A small contrastive image-text model, trained from scratch: 6000 steps.
Rows from block 3 of the text encoder of a small contrastive image-text model, named by matrix and row number. Rows with one number belong to one neuron. Each number is 128 + 32 x the weight over its row's rms, rounded and kept within 0 to 255. All counts start at 0. Numbers have three digits each.
Before each neuron's rows are labels from the 100 texts, of 14848, where the neuron reaches its highest value: "fires on" is the input token at the peak. Only what is clearly more common there than usual is listed. The data: procedural textures in two colours, tilted and lit. In brackets: how many of the 100, against the usual share in percent.
# fc1: MLP up (text_encoder.blocks.3.mlp.fc1.weight, 1152x384), inputs 256-383
# fc2: MLP down (text_encoder.blocks.3.mlp.fc2.weight, 384x1152, transposed), outputs 256-383

fires on: "rays" (83 vs 0.4); "texture" (17 vs 6.3)
fc1.228:120109119154104142142111207122078126118080166103156121131183177093110118097080096123084197158149152163153105160221159147168096118104160107147137140095150085097131189084124138167082093169126188102119104186147122195154120050149116110108106149114129091109095212160111173062092165111144093230137110148098067110097157154157116132121125124093076107103136157128128153106123094122118075065053
fc2.228:097122166129096114133077165148085134142115166147117154153150139135131137097053074127136172132138111174137153116123118083120137123134175158164153110111135142104130175119159098148104079146161155105174106139152150119130141107151102148219093141123111143132112116189107164126140151115130095192096140042101121111124177155133201094112176161089142138146137123069149162131109101145154176109150

fires on: "teal" (28 vs 2); "crosshatched" (26 vs 0.4); "white" (15 vs 2.1); "blue" (14 vs 2.1)
fc1.43:088158088117078133133100156163147066102129159145116163156134122163082129164159090140101098185159144126138109123141129189142157135151150094160154090185066116152138075151122125152156138162096143089098102091162113129155123178117174124137096143105124069181053123133072172111127145082107183089158094156117127100116152179098073131142112137119111176095157114117171202148116131073140186134168
fc2.43:081103129120124091117130122173134132135166132046080156139170094111133089134143178158095089126079109171127115135135098169135129118122134075128087161167145139182097122116150089077140146124152107142122106103112150081161131130160043081050124139131124119100133146050079124096108132085112104173170138099131100194080152160135126158136131140108131113121145135128106121136129098147128136084145

fires on: "purple" (53 vs 2.1); "red" (47 vs 2)
fc1.647:129152133098131083140080149108125131170177142186126133118099175132132154178096093095119162211106175089127126102134164165141108154143138125116180083175106097153128142136191173155157099139097129061127072161148164133099105162077121070118122131106136106099203089104171090140129121102151088093135131124054120122144083123134124119129060127115118107081126171122172163098090175129088151153172
fc2.647:128080180170136150138113097159077162161103144084174150179177071079132081127134108147146158111092132174127148147139084128126140105123138126080108171078079159079096110151080085126136117109156159148112206155125108123145162167121120145121152159199132140136085128174088157138186107103085178200109179095129158162115119204143091097096143081135051048126174113142121215157120130131163119181107

fires on: "texture" (69 vs 6.3); "grid" (7 vs 0.4)
fc1.390:110132108134135163097164133096127132188108149151168155080106188103161066144109132077165107162117128167156122081086165127102124076096117135182114108094123147136099111129135184129157136140152095123128112114112148106128111111090096109082123138119070173096110095151084208118112153152145172137177136173146108105128111200143105142132004153122132094120155166086151191112144157176142142105132
fc2.390:098162119117110108174103130051172147172169121086136107174111165186136210135150118146106145096151123104079168198184139109142051145127121189149116160094130134131147076158151146165166129150115164105103093134177129109122080171137163146103181110130148070087118143150109095109109101132095164086119150188121143134132147123079104132130190061105205083125032118115144121183096077128117142137117

fires on: "<end>" (86 vs 12.5); "teal" (14 vs 2)
fc1.666:151105111119170108105122137098155161135151140149102096090160128100128091187119138177112158183091111094081069131153137132133102052195123094136091084177052135070146151072161135133175129088090088107110136153102147089081135107084123158160183132158130203104100120125084135164126117091117072175142153118120097138145111112114122155126044091076113225138130151134208136092108083103140115169075
fc2.666:110160164159100172162122148103112061129176139088123055183097097092088133047144095113153108126163075143133104143072130080152088139152111126147159134109153081143131180098119087118182155149122164090079142105098071098086133110145125109103153101113147144107091135148206076147133147198114087126152124143064152143158132100091162110146133109193107167078148170135140138131120099146103121082175

fires on: "texture" (38 vs 6.3); "grid" (27 vs 0.4); "purple" (9 vs 2.1); "black" (7 vs 2.1)
fc1.605:095117177138146117104109062143058098075119099147168144137110143179150108178166126100142121084133142067160134203062137181143102112143172129165113121125144145118112142167122157109089121147098130163161137160156145116109159108182111194115125179153113165138155062130117140113107062069161121127124137125077151114146166118118126124129135099134154111116153099126133113132054127170152143119064
fc2.605:117104158112134083087129151108117099093133091124129094149180116133097154129139106155107135169149114181123149131134130115126067104092103132145092074142070105135152108117122170133147135159103067126116093094127126068169127113139229158138120136100099105113119127080110198136139159100111150104120130044152147132120116098124154155148137153104139099118173170115091112164101115085100121190147

fires on: "diamond" (50 vs 0.4); "texture" (26 vs 6.3); "purple" (15 vs 2.1)
fc1.717:142115194099154087133135153092040183150066130128149060122159071101148093078118154173079155117087172144138167097078162129120126127126115175146133146109142149158148131089093219146159083188155128114233133118128082095136181142111124132136109154135160131181091089098072114148109113123139136125160120141140194063143084101124138138126115089151107159117135142218140175160114117100143132162103
fc2.717:078121169128119123148149081152110139119122172116165112163179166070116090099163110130142104091120179118054141140169152111118153083147139133143127096067134097167139058129167116085143108118094100107148135176130202078122085143133135088110088108167096162139153085110152132186117132153102081145091141018145128074123153135167199167141165080152135158165106170085113151127123174196120104078123

fires on: "<end>" (100 vs 12.5)
fc1.382:124096144134143126183134116144123113155115125106153177166196146136043159145067081133092124140146116130102094178150120104168115144149139141133079143134104107142142179093148136087074167180096134171144080163169099137117152110116121173084142085155147099122123124157128180088106112145096090147154144188119100155127150189113109104151101089077111107092191071141157162100112066138146093052107
fc2.382:091069080127126128082145142108100113157099105156054206140143174122136169148139097079186133125105153140101111142125177127068153093162100157146167141168085169190198102072187091174076104129134127128172093195132182126106159146161123163124102126094049129106127101184117106108106168153173121161129152111100130132085123163092060124145083146107124131147169131074145145164112070153077120156138

fires on: "rings" (66 vs 0.4); "texture" (34 vs 6.3)
fc1.196:134165132081143127136172129056106163073114115135094133106124111171098107084083194149155084169173130101169065108136125142158105149179155074143110100085165131106079149134103109180082119153102133118175121145126160177171106087100147138121146125103112106164162080095117167089130164125152070119220095106188143151099082099127113119106138104140158141116101092146161128136143168113123122114105
fc2.196:155117128163119155173176078141139166131142115139068101105137108165108121134198107137133134140109119134125084165140164094147149121206172095165131130121129120092090105108109134089045107105108063117130115106151066105105132127158169116160173073119075107128128097106151170147131172190122064136125057162255071113083131115111116132163178104132134131139102142089090110073124093136125103101126

fires on: "pattern" (53 vs 6.2); "honeycomb" (23 vs 0.4); "texture" (19 vs 6.3)
fc1.697:135100100155107154118112143121091091145094112146176154179117094150081148108101170165123146188121169100149188078093150099103119117182157129179141125113065113160125067104157198145183067159077116112116162140123138092128130122153170094112156201103113154110080109106121179161098119070100161075111136071111120120117088098092171168138123121076079075068180154188173208191129127101128171191084
fc2.697:095133120135111139167227174234149139144140180085112135142194123140098140119148127135099161116136074150093064104136092156126174112097179113177081146127122053168136131078122077112112131101135135161156082140150107120163137123144080110059171112119099122132127173103172100112139122077139083155165142123102087191152126136141136132112145083120095149099118146166090154097165097174111102102171

fires on: "honeycomb" (34 vs 0.4); "texture" (28 vs 6.3); "pink" (11 vs 2); "red" (11 vs 2)
fc1.691:081104099120132117113123148109141079191111161122144095165145159191101098157146179122110154103127182138145147183098096137147169089129116123142134122119147152155097117121129105094132136100112137133142127137140134093158175057157089124052107159158133129145185138151117109128112140064151092172139140132085143132077153169111157073132122138128143152105145118183093146152143078078153136078106
fc2.691:116150100135172137122134129130153079116105153148111167154126178223120109130155169166134106086113086121116124152166113123101133131127113076107085142130101150175119109129129125149138111115115151144108090150155100097145149130099151115098175144088117125153115138092171165077126129129144100107171152190172158135115102122121115169102120123143117089152148139133150103129175108009127175121152

fires on: "pink" (71 vs 2); "white" (29 vs 2.1)
fc1.457:151150125098098080118105152109152136143115122152099104094147129073179167135085086121187116166166140120122160104146148093113093135123179081083138144133135117181150118137169173187146120135088138125152106116131143149131086087132173081083124114109116163168167107067123131170099124139102128140143172078084128129163117138188173154154102149185178141133111161152172116106071161130057134134112
fc2.457:175109149123145128151124122131080219135121104122163168206154080107096107126137127129121161150043124129120135152137123129166131088126147174101140135097139142151126090131127095147105178119133111150100187175165118116122185200034093151132114126159100116134125121145091126137115097162154225222196143116098200165140112155141105090092114106110064110086169133119115182169190118170081112209137

fires on: "woven" (59 vs 0.4); "texture" (39 vs 6.3)
fc1.132:118124159082059142119082108149188091134095113159076088167110105155162147139116100118164085123124121177131084195163093130184156101128182110124127147135084139105121081120093118099090138131144064129149109197156099135136113133139148117132169102129204111089094115101138148120102117117124090132203094164137141131165141174143040103100126133112099110147131121156199164081080147131144103141144
fc2.132:131166133097166136113083133117166109140161091143126105069146068197088142088113161131095075113191093116119102122230141138127124111175142138090150158106116091112127117122163097085103154209113132148116153139165125124124107186088177133161162072166146156078123143058133168127138114103117109097159156186141139105169154117070031151121144124127120131153138117106168116123160125131147119122099

fires on: "woven" (50 vs 0.4); "texture" (31 vs 6.3); "teal" (12 vs 2)
fc1.656:157122116091036103113061149131147140085148124158152126115142097153127159125117103169110126199066138204155125129110100122140120061183180131105160139095124169142117145128141141177136154126176133139118105218121129124073104117079158153198191123125132158104098112095101151079102160117122082124127134137171160078185165127148072153106136123131090102150123164142194129120119184081108137128126
fc2.656:146140162119087095146083096123120120120168121107115134110138125095052088135085091187107108137169116105154149179201175077141158142152151077139077165142119061096142090100139101148127171122144187150108088118170113083137111164142124145156232156156152093114128108192147133097143110110171092153134149097120141142169101074117153104072118092169100099101128112116160192079149104163114149108122

fires on: "rays" (81 vs 0.4); "texture" (19 vs 6.3)
fc1.197:130160095153142131105086151130163136159133141146186169126176173121109121110116135142126117117140120141104169191182150102118102132081098138168139126092130073171138113115137071137134086126105119093149160095132166132104107130193149094122118119100140104109131057064127166135054111119075142137139132186054060086100122169133185056129161177056140122152091140082073120126155061180121170143086
fc2.197:132160123161144110101138153084161219158166144093119158118116180087172147132129153118153112156076128150078137098143190138145106157123126139112116087142142088076121107137087083113175077080164108119176122179116106092132140145121126095160107137127133109106128099133152174117072156139136126180160108118192149119087159201139140121098161132137070189179100212106117161139166170130115102134098

fires on: "teal" (31 vs 2); "purple" (28 vs 2.1); "looped" (22 vs 0.4); "blue" (12 vs 2.1)
fc1.581:119163087122089123174124120154168146120161192158157200163197084179125135138105110145123119173105170174107123192072102109156105117153118127170104091073125141167140139133175121170159116108110107146101136113143026135113084129137142149204151138151124096131134105134125160092124127123134105137140096112164048114135154104116129106132188149152147115178096134165202140128142132086128114112085
fc2.581:153121190173056108172140198070126095155130168108102098109134165108115138141107127135074140183156104129176049160130160091164144176147132127158103102134126090142115130130117117161172092152176164125118178136111148124136093160095141133089126118195152091126076143150125115133110107104142098152113114067107125113156095084129149181089084103161084168131139135113140146083118101167131118073201

fires on: "woven" (51 vs 0.4); "texture" (47 vs 6.3)
fc1.445:152102136072148186142073110145101148135081143113063101132117132135148172114113099129097091095108139187160113099115149152088118092172173125070162123129144162119121113124142108147091129153160107141147089204126124110106166148098146230144179103101178161138101108092123131136144162162121074155154146126071137081159114164124091135119100101200054080146155148128192132078120125096102089135146
fc2.445:127073079085139166119147054113155165089137073106115145142134160132161083103093117152121103122131185141143117141145182062074143175169159083108179143140134046101149168074147117078095116175113107104089097165172161093150165146148130163176207129102172120075129111175105201145203183071102139104163188182120113120169142161114090115114115137161112058118165172159148136100113201122081120117125

fires on: "teal" (34 vs 2); "grid" (17 vs 0.4); "blue" (11 vs 2.1); "yellow" (9 vs 2.1)
fc1.480:109121128091079109109059151079131095131140132114117191090172182135134115141158157088117164100119134121153160148074127096118127117136150114157141073164087097123073148159130175087187151101117107131122127147109088115159149145156093117148124117097126109105125174139161100142155126073072107116125160135140093101112116176089099140115100158121100134118167150133165171149089193145120162137131
fc2.480:148107138087144137122129151103101068186106115103190158167154116144057150083120111174133121063136096119152145077186144149115183105138123085113125151173093188131133098158192119138130116136158135097088132127186154127065118109093108131088176094131143095141094157155103123177149126145151155136088126103202143152184050056136183153089091098199139154096109128137122140146157136141172108114196

fires on: "<end>" (100 vs 12.5)
fc1.330:136158129082047220184136143145079114144150144098174087201076106162123075112094142089150179075095104127141199130123105121123119143131127131153144127152109135137132149144103101139144143169194112125144124117104161142077138157136124124100151152174077132145189123105157111146115168158073139113136116096122108170120127147125156141095164109099169115147088134150100145046120150081131137154145
fc2.330:089151104170099144119114186188130056101141067080168107137033197171154095137125147079153103091128139091111139121125076153138182128136126198141136120184150110143100195159134123129178123105191108136174096092136143137134122128153164151137108176108125129141198189148164083128116153163049112126126079100148089147085129148106152191093174153094142115087066138130110133105117083150100103140139

fires on: "texture" (100 vs 6.3)
fc1.631:095120103104092147139120137097091106136136156126090066104089134141138118158192131146121068139091111105070152112159109119126117132145132126163121127137074181180081087150098132183156146122130129139128138160092171112132120172111092098090102114095178143188129109088118167120145081168118140105138136185084143133112166156161076132128110104090103149136191165096160109134166152128171104147152
fc2.631:161132085131109124167139115113130110083123160103127140112156111158160088109080140082073147174082161121117149137143121128169148116112089156083109161084156100165150128111119065218096195107102074167145165130118116116109138147078092137117096106156129094150113082153138132161135095109128133160143123184103107149158165141171115076134101119160130152122116130157132162085164160132168057075133

fires on: "texture" (51 vs 6.3); "veined" (29 vs 0.4); "purple" (11 vs 2.1); "red" (9 vs 2)
fc1.409:127173167133185091159099079110137121116106133167125163157123107154153074114180129158151119117178150113151062175124094152118165073152160114100140093116105189101132136137173145065167142155149150147155153177116153109110129133110177134124152151093111152133117090131094123164116127159112186168143107133134184077147086106131106146130116167143097112161116188102130168191093140146175161163109
fc2.409:103124108121147171139194128212138118142155145079088129152158132123138164152151136117082150091131140124127112166122107176108165101131087128117108097172117075129096092080131083120103119094126107176132109118148145157155092131169089122088157145139113133119124161129135137104107157067146086105131138081092124154114148193130128134076167104107131184120120140235071148089129157160130130114167

fires on: "<end>" (100 vs 12.5)
fc1.393:101082082174144091138126147174146158091087125073106164160093104121108122126079150140115120131101109131143147111152173060102140150120119112101083129132159149117152099106110117119104079107125098152156177221154144109114123139105093120166129188121150113113151161138154167136091142093132163118136117137156137190132084119156104171054105151137115120158101114148165135128121115114157167201066
fc2.393:084154151124063149092111077134064091082112112135116156183115132159149181146157080092098148112164130079192173119134159134130156090122111092122161170168112097150104153108134150158089120176089122127108106122083076134105168126122151177175192124127118100049098148111166150132083134142149162098144123132136125150188100160142071107147168094083150087088149132144176093110128031150057116167112

fires on: "spiral" (60 vs 0.4); "texture" (40 vs 6.3)
fc1.324:053144091126174082158110099088113051142068161122200141150155113139146106127161151141139122101173134107091187104142116104119152156125102056167141108134141135148135098127108147090120134119097137147151165186138150120087099078175133155099158102134102184185096180121127107150052155167101168171116110160104137085155115143153096098090119157108139102065106180148147134177079064113095135151151
fc2.324:197126127112098079107155064120148140104185141108119152122153152132110137162107191060123185139087070117156155104199129098138130161085116135114109164118100142164169144058135149107152161147164142145089113110112111108123149132136048127192140132051137179136117164143160096081093102171143061129065128107145129123137100102097187111153169187117134169143107121091091082121109165117137154104139

fires on: "rings" (55 vs 0.4); "texture" (45 vs 6.3)
fc1.245:120084136067115146157166149133148100113055144121099150127137088178083126115112141081128062122110091138079082170135083181164091107182157100154089119156147136159117101125079099104117135149148078170145139153137119136138138107122121112117156107135142143161180103098110114145124106182142113132198097172186080115151109136136095082104131119131122073158110132184167169127164124103141149137130
fc2.245:158131089192121121114101122126152122117159104174081113062186108136099116130142118130131073124094118137179087165162159071139089135141159127185143139117079081116088110125131105145096142133111112118083115133154060060138120137159152135150165154139117109070100088061160132158163158142117103119186129126168078093121137154107121158147150107096116104181134126117161091104167134207155107137119

fires on: "pattern" (78 vs 6.2); "bubbly" (15 vs 0.4)
fc1.295:158121139150082147148113134059120166166124188125148061136095077130130088190111186126129166155159154079134049111116164185108155098117148135083113138076140102052145169147140138120132129164169127074081088125133090108094114099167151133120130118143097111097112135136125096115075049102132109193140123091082110123107141043119130166085052118098169076134101131126101110155126101138131109136205
fc2.295:107105104055077144152159094128165155067136154085091052089138089087140165136120124120135130136084095178184109055170076150075121122166137112112076128177082158152100165127077191146073148167153089169137112124135147139091118107097134147157177083115135120131108133102122103137106150150096145126147127034167132136138102074081076141111163106154109129114096059139102087132159166151116147111125

fires on: "pattern" (99 vs 6.2)
fc1.567:134149144209096184105111085053108163158118128077165068131049135126122114216135083108151126129152081092097062071140120174177098149144133085127116167115117134056129116135117208122153135190102182176104120183176122117115075075127224145117124163158090114119111163129157088077085172089154176173145189051139170170130086065114167155123076116077106113155091150115093075175109100177138125138180
fc2.567:137192105147080176137132104027151077123056191136136109135125109171152180181145132115079165049132107173132074143090105121128114141116158148134102204125131128110085124131109212116141073148127047185107116151103070159114106100179156149156125122136128100110072117076158094101074119107152139080157116039148044111117067138131100181146076099135111123149139155114103157156065129136117151204119

fires on: "texture" (44 vs 6.3); "<end>" (29 vs 12.5); "blue" (12 vs 2.1)
fc1.157:129169085115153166127125108103098110066092138123124103094062118156164126184156123130102126145174158100116145183118164144115102118113127146129126076117090124185088122127166110171127131110190194165156176097127174113031144130106109126137150090125103126101112115131141154103094147139142172082137154166110207126213130122132111113107117087125136100151119110136152135089107094153103164119127
fc2.157:137151087125148084085124089145096094046161162103148170136165126144147111138122146128221103142145123118127128165150185129130132131103169099130142129122130134146152182110113119063127122157107100103115135139120193156161172184158105126125122157150116137123125173081117094140196114125173141094124080115124153157159116123085112127141117091091117133082134177161120135066163175158129134125094

fires on: "looped" (43 vs 0.4); "texture" (30 vs 6.3); "honeycomb" (27 vs 0.4)
fc1.386:149106133138091130141174150119102176128100102123152199102094078118127116065132136095138114157172114062137138115119163130054133196155141132127129147109147121139163123120157140096146165131152118154106158121152119097177128123082121182176139132073128105122179145107120095122168178114108122169196101125118125162154121140107155151137126180138108120150172147134095096079122131067139162108085
fc2.386:118115129108145106143164100207190137155087134158126100187146119098079119158140216216101143158128099167176194112142162165156159128101137122142174110065092157102146103153194115164130103166121142078137105148126106099113143140062094095101151132111094148173108081154150149095114078066138115135168171196112170105107125117110032082121092113131131094165220124128116141096123107079074123132144

fires on: "bubbly" (68 vs 0.4); "texture" (16 vs 6.3)
fc1.19:137137164191140184128099110096081122173169135095175080135127117158144111121144139166141132120119056108119166123131064153141100148095120124078091120177107095081117093072126136109173126144098126112111104154105128081083072044133174160095167165172135135057163114096157134110158121129147103091221178091100167137125133099110150111075136150123163111136093080120107134152150107150148153147121
fc2.19:164139170097117181141093128070169165134140157102159084145160100081132160155109141090134100145139105118175088119115065140130090169123163126072083123092103114148131162076106136108145139167142111114083120135130124105075107123108130120138146141160130137161105192093210107123116206102134120095069135054092145122116078128111121152150117098115134132129108168103090151106092142190088085118129

fires on: "honeycomb" (89 vs 0.4)
fc1.76:121113127205135086030144125090131091124135099199161190126121106094155072076128113121132137064154188100140149121163148129116137094173124111126174112134105088112101161096138150182157087171114211114120095134157135097121185098124159183129157120172138163136134154114183125115143128116181149188155205121178107116149112109135130103096129137108125086128157137141163166127161127099147151132130
fc2.76:194119048165158146158149077099106058174131093113141044181193107157123163163129154176114136150111055194113113187159102108128196081166133169125120097155161164118144157096084086130058140060125159144096129127130177149110208113108072109115193125078153110158146138160137143097078128113151171113182090255121135171081093158146106119144095117145110142101117076136147111101125157138145141127100

fires on: "spiral" (73 vs 0.4); "purple" (20 vs 2.1)
fc1.448:079149166147092095106114102153104108126028188165170130068171121091131053156147162151156164093117111119095194148181172139091135122119084150146149089055102106135078080068112139122110151152096108155178104184073097109097091121151115184087129116122104187133123087151145078129124124132135145149163096137076129157113118120151106117157151153115101134118048112115142174150134133050129148131152
fc2.448:164109123120101108159124115150139108094138106126147136084111107139170125106103163130172160132046110119130205065183151066081100181088125096161132091115144083125172110126109104162125177129080097167171074096112127175138164141131176109088158142040115160185149090075115128137152140108156126109135082078112151119153134088128164162141100205130128118108096135159081120130164120074157172121116

fires on: "rays" (74 vs 0.4); "texture" (23 vs 6.3)
fc1.749:150127100121132134094108176159149108139102125183164164111155184123086119079143132129124158130127091132119128168173160146117095138136108146138128136121105119147158122097154064142096091142102062117178129119154136117118128115179119086102137105111179137106103080090134150121038116154127144121132101173078065119117138133143167103120139179101099106184072150123092131142144114169144140178116
fc2.749:114164115185138107159131132048137143115161128156102138129101121120138124083125198147109104168077121150110149099144187127180085158144150142146162097141156061084135119169126097108169090101085095100143141180117135061123168168104130082155082195108120109128130082085168169147118176175161137177146121097168130114089093162178107117113074114167067195179101190115157172133165133192151103147121

fires on: "rings" (80 vs 0.4); "texture" (20 vs 6.3)
fc1.670:156121172103080156163161109131139109151130131167091160143127047130133112087117180061130115221165066124126080149181103182207135147165157134152060091147129179130088113099129122107117182136160142154146103125129077137156125126101132132142174073118140146175133149146084126107161103169157086144242050116149091074134119095097104115123086144136093094160157149150192154093176131141139141123149
fc2.670:104161115112150102109101156114130134142167117180113109075134149135095099087173165144114053133161099176140138131217156111180114104202168127144135100132073094099134100195147102143106109170102066170115143172118129064118089163132133108119150121162069180113129085097149176136133164172104047119131117122148110163130150123122091162065150094164110107134119169150115143080107097170119137110130

fires on: "woven" (55 vs 0.4); "texture" (42 vs 6.3)
fc1.595:119094156088059136153079130136147104141081110149091074140153109156136153098127146111125091135111114173141087175164108112169151108159164079126116127124126134131113082094093138120060114155158066128145146195171124150140137130168122114150170114146190130125104121114109138128111126121117077137206122153162158127142148157158057146126141139144084160136117145164201163123103152137115088129157
fc2.595:162165107114138151129070090110171122126166104135093111061151082179097117113128139151089073106169142094121104144217147133138109113152156150093144152118117118121124130130192101074123137183123130139118172131186116107131111153127151124173172073168140158105100122064117159141175117091131094065162137182140148118163136143090043124121148129118164111163144112094181077154151136165114107143088

fires on: "bubbly" (70 vs 0.4); "texture" (30 vs 6.3)
fc1.268:155165108138118191091148088048158136163140177088131127139095130161111091190174092149157185098121082129116053107111112192126108143131125164111120163131129154085086134137122181125167098160105148128087069165132147141157095094099199130089097120152082139124123152132131097107103157105205116133142127023138133153167093127126134166125051099143130120146086120072084119137155084207152182160144
fc2.268:087180113162069177152147120083109147201142165137114056172119110139145137179168117108095165084104151168106120101140101140166118128140098136137060211116113100073116130149123169125150116141061071160122096189121134118124121088146190139138118106139083137096109127105159111133117185097129157156166114074144109133101118135162065135149126108109063099125099144094111174164094096145137145139153

fires on: "rays" (79 vs 0.4); "texture" (21 vs 6.3)
fc1.57:100117118137109135134085176141110163114031168149165098092153129109116087165081116157145134165155159199175167154157162123118100105045189144048162108103106109140111139077119091137111069146149150102159141126116146214149121126160117090159149174127162122093118190135142111128102148124139075173124098078081081129096184109188165081062122136153124114090113123152121157136102152166126134110112
fc2.57:094167153169101094132136175183071131131128154111158106128116149139116144154076120135140110103146113139120173083126087143162074096155171191150134084117152089085137142100188104108130121100137158116169104120162122142152130141127108056176112181126132136156154082168066195155132117130131057187065143082102108139099179134141155091164151128116109116132134151114133176104116126143112139131145

fires on: "bubbly" (71 vs 0.4); "texture" (27 vs 6.3)
fc1.560:134119116108108155197138104108153139138074182090138049123138147111110132157143146153173097108135141113084031100147105117115061149148116139086059138142136144120142125131119139110168112158097141154128167146092082110132125104133155120072102097139134130092171146058188102144070131144174140157125165009213130141144113126115070123155083075152126119144106119089106168160157106247169177115207
fc2.560:136109107148162191091142144124168168180143168116071155098148123154129133225162142088104099086109130152108073110105087165139083111147112142165084148086130164100104139107082179101103107157152120132170115140150079210123089056107139113159140105132121157130098141095121120121119136129127163141170109093182093081141098158137055115101103121098111128197119088104156075161147075131179116170113

fires on: "<end>" (100 vs 12.5)
fc1.81:108103140102139185131130136176148143078040134177123098174117166123136128091145148127123125123117125106114112163082107113140103096178166090157104078119137141139120138118155157115118119092219123101120156108134127103107200092132057156127115134164147140119174101079157085137133149127093116160135178115091154111108186098116170126120108113133156116106096160158074160141139115061045121135113
fc2.81:143122165124135123073180197105138114091120159138067141160119085088148157105160092109095166175126154118036130187150203140133125054208185116102147151141136120134177127177064120111170150077108049102133102159153113108123156128125124138042137121166177108103143095102136139081128156137130172135131097158085094154107179131153123132147120132136125089172098069089100154102113177099133146128128

fires on: "rays" (70 vs 0.4); "texture" (29 vs 6.3)
fc1.150:126171110151097175120092155116127107113083197120116135144166144120164137125151116132102084187080143177129131095166082123095101119104153204109166097128079132138083125100152018206129065115155054137154165127129084125103120161131111116137142122069189138167119142118111155126074094112108080110167109112077077134100161139113095118143169144122108151181124130115121156101166118190121130149124
fc2.150:103162212151149081122120125165151132115112158150124196177125102110175121155102131165081111168089133128131138116132141148150106107149147120168168080137133120121141164136118140090142121147097145050107161180158139095162138134087157090190106135134108115136124116212130145123155149116122127178170123107118139129127171102100116152107141122100157052212158113082186187099114151171135125089133

fires on: "rays" (74 vs 0.4); "texture" (23 vs 6.3)
fc1.237:108169101101185183079167116119139158154192167099097179061150120171117156175132191153100147144160165146126147132076139148143109144119138149165140107124139150136111125125167129165142140135108105139152082215081119091139165118087084169092098089095123111101190083138134083145120100150171125125124112122107161159138129106133136156166094150118128128153179110125122178156126153133099196128111
fc2.237:115148186196146091098156118139104118186121145112191090162098116096128123106133036085101101173129146092094071071157120095116145078183165134163159090127136136143107103139102169091124130114132128140137139139159122110163140138064174167155122132136131145149140107117107188140098135151119143102162115146129128094140123055067129184164178124161152149109070079143173095151079124057153090172132

fires on: "rings" (58 vs 0.4); "texture" (38 vs 6.3)
fc1.620:136094096092093129128129108133121146183149108153156215135110072110136140084138143121152095176134118137141120134176083134203060166151139140141092092171098167143116116114155156170174216132170141170131127094125147131152084164127143130150124098147154111167145123110136117112175128161164098126151095149113093105168104074086073129120099145191063100124167138181154173110172081158154101137131
fc2.620:134135125098127106137066131106170110097158146190165084102096135133108087074138154123069055108143110128111089146150136097131202126186168104138162112115100096120147099135129113128151100143120074110121145154130141088112070140152125083101058165202112228160128101127134152141141157125108063106097120146141118132163153126092121153084165125165117124138139173085157135082127104212174131084159

fires on: "purple" (43 vs 2.1); "pink" (41 vs 2)
fc1.188:141184112150106089085127118142154099114133118168091147096135140136103096163098189121119161172124121071114140107110149148100148082134108094184128088171111097160142112147128197145157141196084138101130119081153091106119111103107165127131141087142118122114125170156121146208113127059146179120127167110137160099105151108142184143150108090166148099101085180166179142174107135103116164156140
fc2.188:108139167191110118127036160134114115170107138122100111223126120099153175067137128142093086135135150201101138133157119193107112077106108166106079089093113166133130130124156088110106128078159131123110174170114183146163158141093146127125103158129154154173106098195078166132096154097105171180146121101067146170112087208125081145125097140137083094109141096093127162141118085170144115167093

fires on: "<end>" (100 vs 12.5)
fc1.16:102201154146124101183128113137119094143129127085105107178142137136145099191140156140115134124136151119111139109204137173150130119138108129078121167115111098144074127096152109069095089098079091133133163155094180128117144160101149075127113091173071037112155100126185077150117094185165163146165105186180143167081142107123094144156044114138073140085184139069155088092145113148151189100152
fc2.16:175104074162150133148186109182116121151118102178094121157129131129088126141148129151157160144123108088128153112109131150089168166105161227105127198147169117117175192083157083115170120118152196149161103102118081129128136160172078038113147142164109119113127129084115147150136109118163114106145099108137118113149201117102137101110148131111170114160128131149123127070093172111104115114104

fires on: "looped" (47 vs 0.4); "texture" (25 vs 6.3); "brick" (16 vs 0.4); "red" (7 vs 2)
fc1.669:092136139135123145110105118107089143158129112149150163134118102116076120141090104139172067152172107077208169132095161065142099183183129176105081076184119074132149128090112106146121134172181139121134124157147097117136168146122128130160126100143080113093138130152108150114154164110113174133122168126140107098136141131104110091091091151161119101124156167122125133138087129106114190086075
fc2.669:076154118101180118152121147138117143082088088162128079154178160140096131096131148159132090143107174108163103112147098132130139115088184159134176035125137165104160153153140131151088124187136161102131123145098184124189150126111095091070117150099147091212144162143094208095075066104153122107137119180056141121117140135148142090110102111071129122143151134129155183085105134191155114148138

fires on: "rings" (88 vs 0.4)
fc1.125:127119159097079145162171113123099118135110143146121133139149059133117146047105185095120099185142085162114087158185085144197144119195164142156085089115142147158085121083120142101117144172161094143107103156123075102153129131084131113177202087118132119179125099128087125073161103177154067121250068141154109098168126091090091139119102159135091076168150145175165144088172139071130141146139
fc2.125:124156123117134124096102118132146132120179101196077082088149151157085089080187129130084067108141086152166126106215161117161080132216179109149120084135069111106148101175138106129118106184120084176110134153150076063114097147130141107147148105132070155117111090110154187126134159159087063141130118117163116157129129128122088179091152100186101094148130148156116132084113104166149119107117

fires on: "rays" (100 vs 0.4)
fc1.530:097164127089116119114079160135154136114078133150131180152210141114072092114156127138119115078153190170103186161217140140101095120143108125139176176085154098134153105157153087143129026112136061125162142131104114149142104137172114078131081156097168116075145123083178162074047119145127106187111118122099061109098154141132150031088163113072128117150092121138123126134156082161169128088079
fc2.530:137189111152161152143135124106148163177177121116146201128092132163109123104150161142126147156094122164132160127129167131178085138124118172129140043127132056097087135155133116122142120101147091091185117127134101098143140137112146107184081167127118112139124088126144196110136158143111097141170088120119124112089138172133136084111151133127084150165120152151150168107161098170123084163130